A small audio frame classifier, trained from scratch.
Model: 25.4M parameters, layers 16, width 512.
Training: adamw at rate 0.00076, 10200 steps, batches of 256.
Rows from expert 0 of block 7, named by matrix and row number. Rows with one number belong to one neuron. Each number is 128 + 24 x the weight over its row's rms, rounded and kept within 0 to 255. All counts start at 0. After the name is the row's rms in percent of the matrix's.
# up: expert up (model.blocks.7.mlp.up, 16x128x512), inputs 448-511
# down: expert down (model.blocks.7.mlp.down, 16x512x128, transposed), outputs 448-511
up.81 094 [108 128 126  95 115 105 153 135 145 129 108 143 134 139 156 102 129 151 123 111 131 150 149  97 134 122 136 159  83 174 120 130  88 102 170 127 117 168 145 144 105 106 138 116 120 123 107 106  93 118 139 113 109 139 184  93 124 124 105  92 135 124 128 106]
down.81 095 [118 128  88  91  87 105 142  81 105 121 166  90 149 140 122 107  96 125 134 139 130 108 106  62 161 144  99 112 108 148 139 137 191  97 137 117  90 122 164 155 145 153 124  76 141 124 106 122 142 157  78 168 120 150  95  92 155 126 123 105 109 133 118 114]
up.82 101 [112 149 145  92 136 123 138  87 151 127 151  90 149 144 135 131 154 136 166  74 156 179 148 155 119  93 166 113 159  94  87 144 140 129 139 130 120 103 145 104 150 173 134 130 129 105 151 114 110 187 138 117 113 153 112 120  86  95 164 180 125 111 114 114]
down.82 097 [ 96 102 157 164 113 140 139 122 174 100 128 182 142  98 127 139 123 147 140 107 130 131 169 145 119  88  99 127 105 150  79 113  99 120 164  95 123  89 155 124 108  92 142 121 103 141 121 118 117 104 134 151 101 123 165 176 125  99 149 162 153 139 130 170]
up.83 099 [ 75 119 141  71 113 133 109 109 164 114 112 134 123 130 140 144 130 126 116 118 119 157 177  91 106 108 130 133  86 123  89 143 142  99 168 124 127 172 118 117 109 138 109 112 131 126 132  98 127 157 134 126 118 131 144 118 117 107 143 141 107 137 137  96]
down.83 099 [111 100 135 132 147  94 153  80 103 134 147  93 142 159 162 122 102 148 123  90  99 159 132 124 116  82 131 148  94 150 138  54 126  96 159 120  95 134 116 183  89 149 106  88 125 148 122 111 128 151 139 130 116 145 122 142 154 137 161 133 156 114 126  98]
up.84 106 [160 126  56 124 135 104  90 152 128 107 109 110 135 108 156 126 159 121 171 163 133 100  53 122 155 128 117 137 115 110 163 132 166 101 123 123 166 139  92 115 148 118 108 125 138 145 105 146 128 181 124  93 111 123  95 125 121 152 159 176 114 167 125 118]
down.84 099 [120 114 162 143 161 183  96 114 125 122 155 153 134 136 121 103 175 105 159 111 111 111 134 135 136 153 137 120 150 130 177 110 132 110 119 145  99 156 141 133 100 160 125  90 145 109 116 129 131 126 109 143 130 114 148 120 140 132 115 124 123 159 143 117]
up.85 134 [141 135 222 134 153 170  92 126 159 115 104 132 155 132  97 109  60 140  91 140 120 137 173 144 111 147 156  99 130 143 154 158 142 161 147 114 126  89 131 152  81 159 129 136 154 135 125 156 140 136 216 141 124 179 177 145 140 121  81 108 118 116  98 126]
down.85 147 [124 168 161 159 133 136 153 142 154 141 122 138 129 113 141 147 149 117 158  80 105  81 146  99  95 119 111 156 173 143 140 124 123 109 178 129 127 124 142 115 121 156 163 138 161 121 141 169 142 161 119  98 104 144 117 109 115 103 169 102 110 138 126 157]
up.86 086 [144 161 146 156 121 154 117 139 139 116 129 120  97 120 180 134 180 104 114 102 140 108 173  81 154 138 118 140 107 142 146 146 133 109  94 149 129 165 150 133  82  90  95 118 165 121 144 141 130 110 134 171 148 142 128  80 138 149 181 136  73 109 119 133]
down.86 092 [125  58 147 117  91 135 103 102 128 131 162 131 106 123 135 140 135  95 121  95 113 111  82 156 115 141 150 112  75 110 183 109 106 127 129 123 105 152 121 152 129 122 149 147 144 114  74 132 105  85 142 122 129  63 137 122 134 122 114 127 139 122 114 119]
up.87 103 [113 135 130 116 156 113 151  95 143 137  89 149 149 156 104 137 143 117 192 113 157 162 111 131 153  99 118 118 122 113 104 129 142 110 103  82 120 127 132  94 134 141 116 111 153 142 148 176 126 133 138 111 147 133 114 106 144 116 136 180  96 152 105 110]
down.87 104 [ 78 117 143 161 110 112 114 139 115 148  98 170 125 128 109 116 133 167 141 131 107 104 133 172 171  97 117 130  88 110 143 120 177 137 117 129 138 145 130  85 128 119 134 116  94 147 106 114 142 127 111 171 148 126 141 124 137 139 124 110 132 107 128 136]
up.88 095 [156 141 120 114 162 129 140 131 152 107 119 179 124 139 118 142 148 108 119  74 124 140 116  93 153 126 132 165 108 130 147 134 105 124 105 105 136 156 145 144 147  70 162 115 141  79 134 161 102 121 131 116 148 130 145 102 144 102 142  95 151 169 114  85]
down.88 095 [101 104 110  64 177 126  75 145  90 125 122  83 135 144 103  96 109 137 170 166 161 118 141 105 141 116 115 120 123 123 173 107 163 113 102 119  87 103  93 164 134 133  97 121 110 132 145 120 114 120 111 123 113 122 122  94 154 146  90 108 131 149 126 125]
up.89 094 [181 153 149 141 116 131 133 133 150 129 161  77 129 136  74 104  87 185 172 145 101 180  96 147 120 125 115 128 131  98  99 118 116 148 151 154 132 111 100 100 134 129  48 104 107 136 107 134 146 114 127 107 124 141 155 147 131 145 120 164 122 129  95 115]
down.89 095 [160 123  65 128 157 107 117 107 117 120 128 131 130 161 128 100 140 181 133 135 104 125 150 126 140 131  87 171 158 152 111 113 105 154 136 118 188 131 178 117 125  91  88 103 109 161 115 125 115 174 114 108  98 125 135 150 126 135 142 106 123 119  91 115]
up.90 097 [144 144  48  98 162 133 124 109 136 137  78 140 146  85 110 135 150 165 160 107 137 158 134 114 151 126 119  84 115  94 131 125 127 124  97 111  92 169 104 133 133 178 134 115 142 128 147 161 147 161 148 114 150 172 132  93 119 116 150 140 175 122 119 138]
down.90 096 [147  84 112 110 109 154 123 159 132 163  91  98 130 136 112 111 117  91 162 130 135 134 127 150 158 110 155 169  89 172  92 122 150 119 175 100 138 116 115 142 156 106 136 125 119 126 148 127 146 102  88 125 127 122 147 126 120 148 118 133 141 131 124 115]
up.91 078 [145 145 128 147 131 101 126 124 118 124 150 157  97 115 104 132 126 118  82 121 123 103 119 147 104  79  87 104 167 115 128 133 118 142 110 112 139 131 131  82 103 138  89 167 139 153 110 134 106 180 121 114 152 160  90 107 137 115 123 183 118 138  90 124]
down.91 075 [ 91 126 110 131 147 127 132 130 110  98 101 124  94 157 114 111 137 125 146 154 132 127 142 136 114 121 132 165 146 101 159 101 129 109 160 124 121  65  91 174 141 137 102 101 138 111 160 154 141 134 111  85 109 166 110 166 135 143 133 161 173 106 149 173]
up.92 098 [ 84 111 122 109 144 129 140 131 118 139 132 101  97 139 142 139 127 119 119  96 128 128  70 148 104 130 118 141 150 132 153 136 107 137 115 114 108 146 149 144 102 121 154 120 148 116 131 131 129 117 130 127 120 144 135 115 138 153  84  88 155 115 127 146]
down.92 089 [ 92 119 113 113 108 142  90 148 176 136 105 114 124 140 124 150 127 139 139 130 127 101 130 109 149 141 102 109 129 151 114 125 165 106 167 101 134  83 124 126 150 122 186 107 117 143 131 136 145 107 103 136 131 109  76 125 158 141 121 115  89 122 169 154]
up.93 118 [165 147 123 179  85 104  63 127 130 138 164  89 119 110 110 108 177 111  96 148 132  60 134 123 136 100 137 122 140 102 113 157  99 143 106 141 135  94  99 112 106 162 132 119 126 161 111 129 130 140  97 162 121 165  66 132 146 192 148 146 104 132 141 153]
down.93 129 [147 157  75 123 117 135 134 102  84  67 184 171 101 123 150 117 138 161 119  96 109 146 144 151 110 111 132  93 107 144 168 180 157 144 117 126 121 161 181 127  81 130 133 128 130 100  77 124 138 118 123  82 137 117 137 123 147  95 121 122 128 136 138 195]
up.94 085 [155 107 108 122 101  98 101 125 158 142 188  63 126 154 111 129 166 144 136 129 144 106 115 120 101 135 122 138 160  83 144 120  98 133 119 103 117 127 129 109 143 131 114 121 140 142  72 118 115 133 140 146  92 166 105  96 136 161 114 152 117 112  81 132]
down.94 084 [155  96 112 150 112 153 113 114 105 105 143 146 136 151 143 126  89 147 136 119  98 112 132 124 134 142 120 100 153 161 120 115 136 131  99 124 159 115 152 123 133 132  73 138 126 130 141  81 154 137 142 106 130 132 120 125 137 125  99 142 118 146 131 131]
up.95 104 [101 125 128 163 124 140  95 120 187  99 128  93 144 119 140  98 132 134 150 122 122 154 140 161 164 164 154 138 121 141 136 147 126 102 118 133  95  89 175 141 142 107 123 107 148 144 161 150  99 145 141 132 130 123 127 142  89 152 124 159 164 140 145 163]
down.95 104 [131 110 141 131 128 119 147 110 148 114 103 119 121 100 141 167 105 177 142 143 116 163 144 146 178 117 138 109  65 150 118 142 115 153 103 103 115 147 134 130 116 110 117 156  75 156 140 113 117  96 126 118 151 114 138 148 104 138 126 107  96 141 109 107]
up.96 109 [112 128  89 109 132 124 128 137 130 137 148 100 111 101 106 135 149 128 121 126  87 104  85 152 116 162 144 139 126 139 112 128 110 131  71 178 100 133  91 121 108 133 130 163 187 144 113 140 127 129  92 114 125 132 128 138 137 151 136 146 117 141 152 128]
down.96 105 [ 77 100 164 134 119 136 123 113 144 102 116 160 137 105 150 180 157 182 125 126  95 120 127 100 131 161 140 137 147 163  72 126 146 105 138  81 112  93 110 129 135 121 113 145 116 152 143 116 142 120 134 119 108 155  86 100 128 117 134 119 122 104 152 130]
up.97 089 [162 152 124  97 118 151 160 171 130 121 141  93 110 139 108 111  97 184 154  96 115 125  93 137  84 127 110 127 154 102 123 133  96 146 139 137 120 139 105 129 115 138  79 118 146 125 130 123 130 119 135  96 115 160 120 155 141 145 129 155 115  92  73 125]
down.97 098 [127 115  99 132 131 105 145 119 140 126 123 138 137 184 127 128 122 122 106 115  92 132 147 130 112 162 140 182 126 142  75 123 115 129 158 144 161 101 155  75 140 108 109 130 108 158 116 148 155 130  86 127  89 152 136 156 132  92 131 152 109 148  86 148]
up.98 098 [189 148 100 147 124 146  91 124 163  91 141 103 116 118 136 135 168 175 153 119 138 100 157  95 156 140  79  94  83 134 121 127 117 131 121  92 123 103 129 135 114 129 133 135 135 135  92 145 150 141  99 114 137 163 172 125 171 124 101 121 135 116 148 136]
down.98 099 [146 125 119 106 124 139  74 109 141 110 136 136 107 143 136  98 128 145 130 125 100 129 128 120 135 159 141 158 107 176  95 124 174 139 156 169 114 160 183 122 117 148 126 152  84 107 132 151 130 119  65 127 111 120 124 127 113 143 130 138 110 131 124  96]
up.99 086 [171 116 104 129 121 144 140 147 148  94 164  71  79 151  83 106 106 185 119 108  96 152  86 115 111 151 106 152 108 115  87 142 110 151 153 136 138 115 103 106 105 130  72 140 141 140 126 135 158  98 126 132 125 129 192 159 136 108 151 133 117 127  80 129]
down.99 088 [151 118 100 111 128  79 170 105 114  90 123 102 139 159 123  91 147 123 132 146 117 108 140  75 147 131 121 157 182 115 103 137 105 129 126 112 158 142 167  87 132 135  94 107 102 169 129 115 133 131 107 144 126 131 108 119 148 123 140 148 127 117 109 108]
up.100 094 [167 141 149 167  95 129  98 115 134 184 147  94 151 126 196 138 166 129  66  87 147  69 145  73 121 106 123 132 121 119 146 141 123 114 102 144 117 104  95 164 134 125  88 147 110 110 117 100 139 105 153 157 128 154 110 120  91 143 161 126 113 133 125 134]
down.100 091 [121 109 126 173 116 112 114 124 105  92 141 125 112 144 155 137 119  84 107 118  93 101 132 136  95 105 154 135  90 111 134 106 127 135  66 103 105 146 145 143  96 127 109 172 176 153  81  88 112 147 114 140 116 107 135 154  90 125 113 196 140 148 124 137]
up.101 097 [191 128 134 135  89 133  96  99 131 149 186 107 131 165 126 110 123 122  67 157 124  81 107  68 126 104 150 134 182 116  96 127  92 159 144 164 142 127 163 136 101 106 100  98 123 145  93 120 117 140 142 139  97 163  92 124 140 132 159  90 100 178 103 112]
down.101 099 [177  97  92  93 133 132  81  94 104  74 150 111 140 115 129 130 146 145 108  92 124 147 133 130 112 116 101  98  81 146 142 112  98 145 150 116 128 167 141 103  82 102 104 134 179  68 116  99 135 154 111  93 120 128 142 134 147 114 101 129 158 122 126 136]
up.102 090 [150 108 169  83  84 100 116 144 109  68 138 119  83 122 121 162 148 111 114 137 132  97 151  97 134 136 108 168 133 115 167 160 186 135 129 120 149 112 167 119 148 171 148 127 124 134  63  85  91 112 123 136 166 155 112 125 108 112 155  94  56 108 139 147]
down.102 087 [124 109  84 102 130 142  94 139  87 123 121 115 159 127  95 154 110 148 155 118 127 140  99 106 140 136 118 109 112 120 168  95 157  94 139  94 123 136 112 134 130 153 128 125 159 114 103 132 112 120  82 107 114 133  86 152 122 116 128  96 113 152 120 128]
up.103 109 [136 138 116 137 153 174  88 112 151 100 150 131 144 143  97 109 134 110 179  84 151 103 128 116 149 138 124 139 126 147 140 156 107 136 135 149  94  66 189 128 138 115 135 129 164 117 166 135 103 135 152  96 142 138 125 129  83 154 151 139 144 117  96 202]
down.103 107 [102  98 164 121  88 122 128 118 194 157 134 157 124  83 121 156 120 119 154 109 125 121 128 134 174 108 142 160  71 141 127 119  88 149 121 116 112 131 106 149  86  85 134 143 106 132 122 117 109  60 140 113 145  98 139 105  90 156 125 119 130 133 102 111]
up.104 094 [138 128 119 121 146 145  93 158 123 107 149 138 111 135 154 126 161  83 119  75 145 108 125  89 171  98 156 172  96 145 115 169 132 112 144 161 135 148 117 134 107 102 113 104 174 110 130 117 105 115 126 124 151 115 129  83 145 123 165  88 122 126 133  96]
down.104 103 [118 122 118 111 149 133 130 109 151 119 149 105 104  97 121 114  81 118 148 163 163 113 137 144 137 123 111 141 131 127 133 128 116  83 115 109 121 102 106 156 151 123 153 135 136 144 123  99 108 132 133 115 130  99 112 121 170 134 141 140 122 109 154 162]
up.105 101 [119 107 134 141 118 108 104 130 106 145 161 106 153 140 106 146 139 100 172 103 138 121 120 162 109 125 175  94 146 101 116 120 161 114 131 130 141 149 100  97 146 164 137  99 106 133  99 132 120 136 135 127  53 157 109  84 138 147 182 212 101 118 105  88]
down.105 099 [161 121  99 141 143 166 139 136 107 120 174 180 144 118 157 110 108 142 165  85 127 112 149 157 108 125 113 121 124 143 138 127 139 130 169 122 153 102 174 109 117 112 136  95 150 123 125 125 127 142 134  87  92 116 161 147 144 100 108 145 137 137 135 167]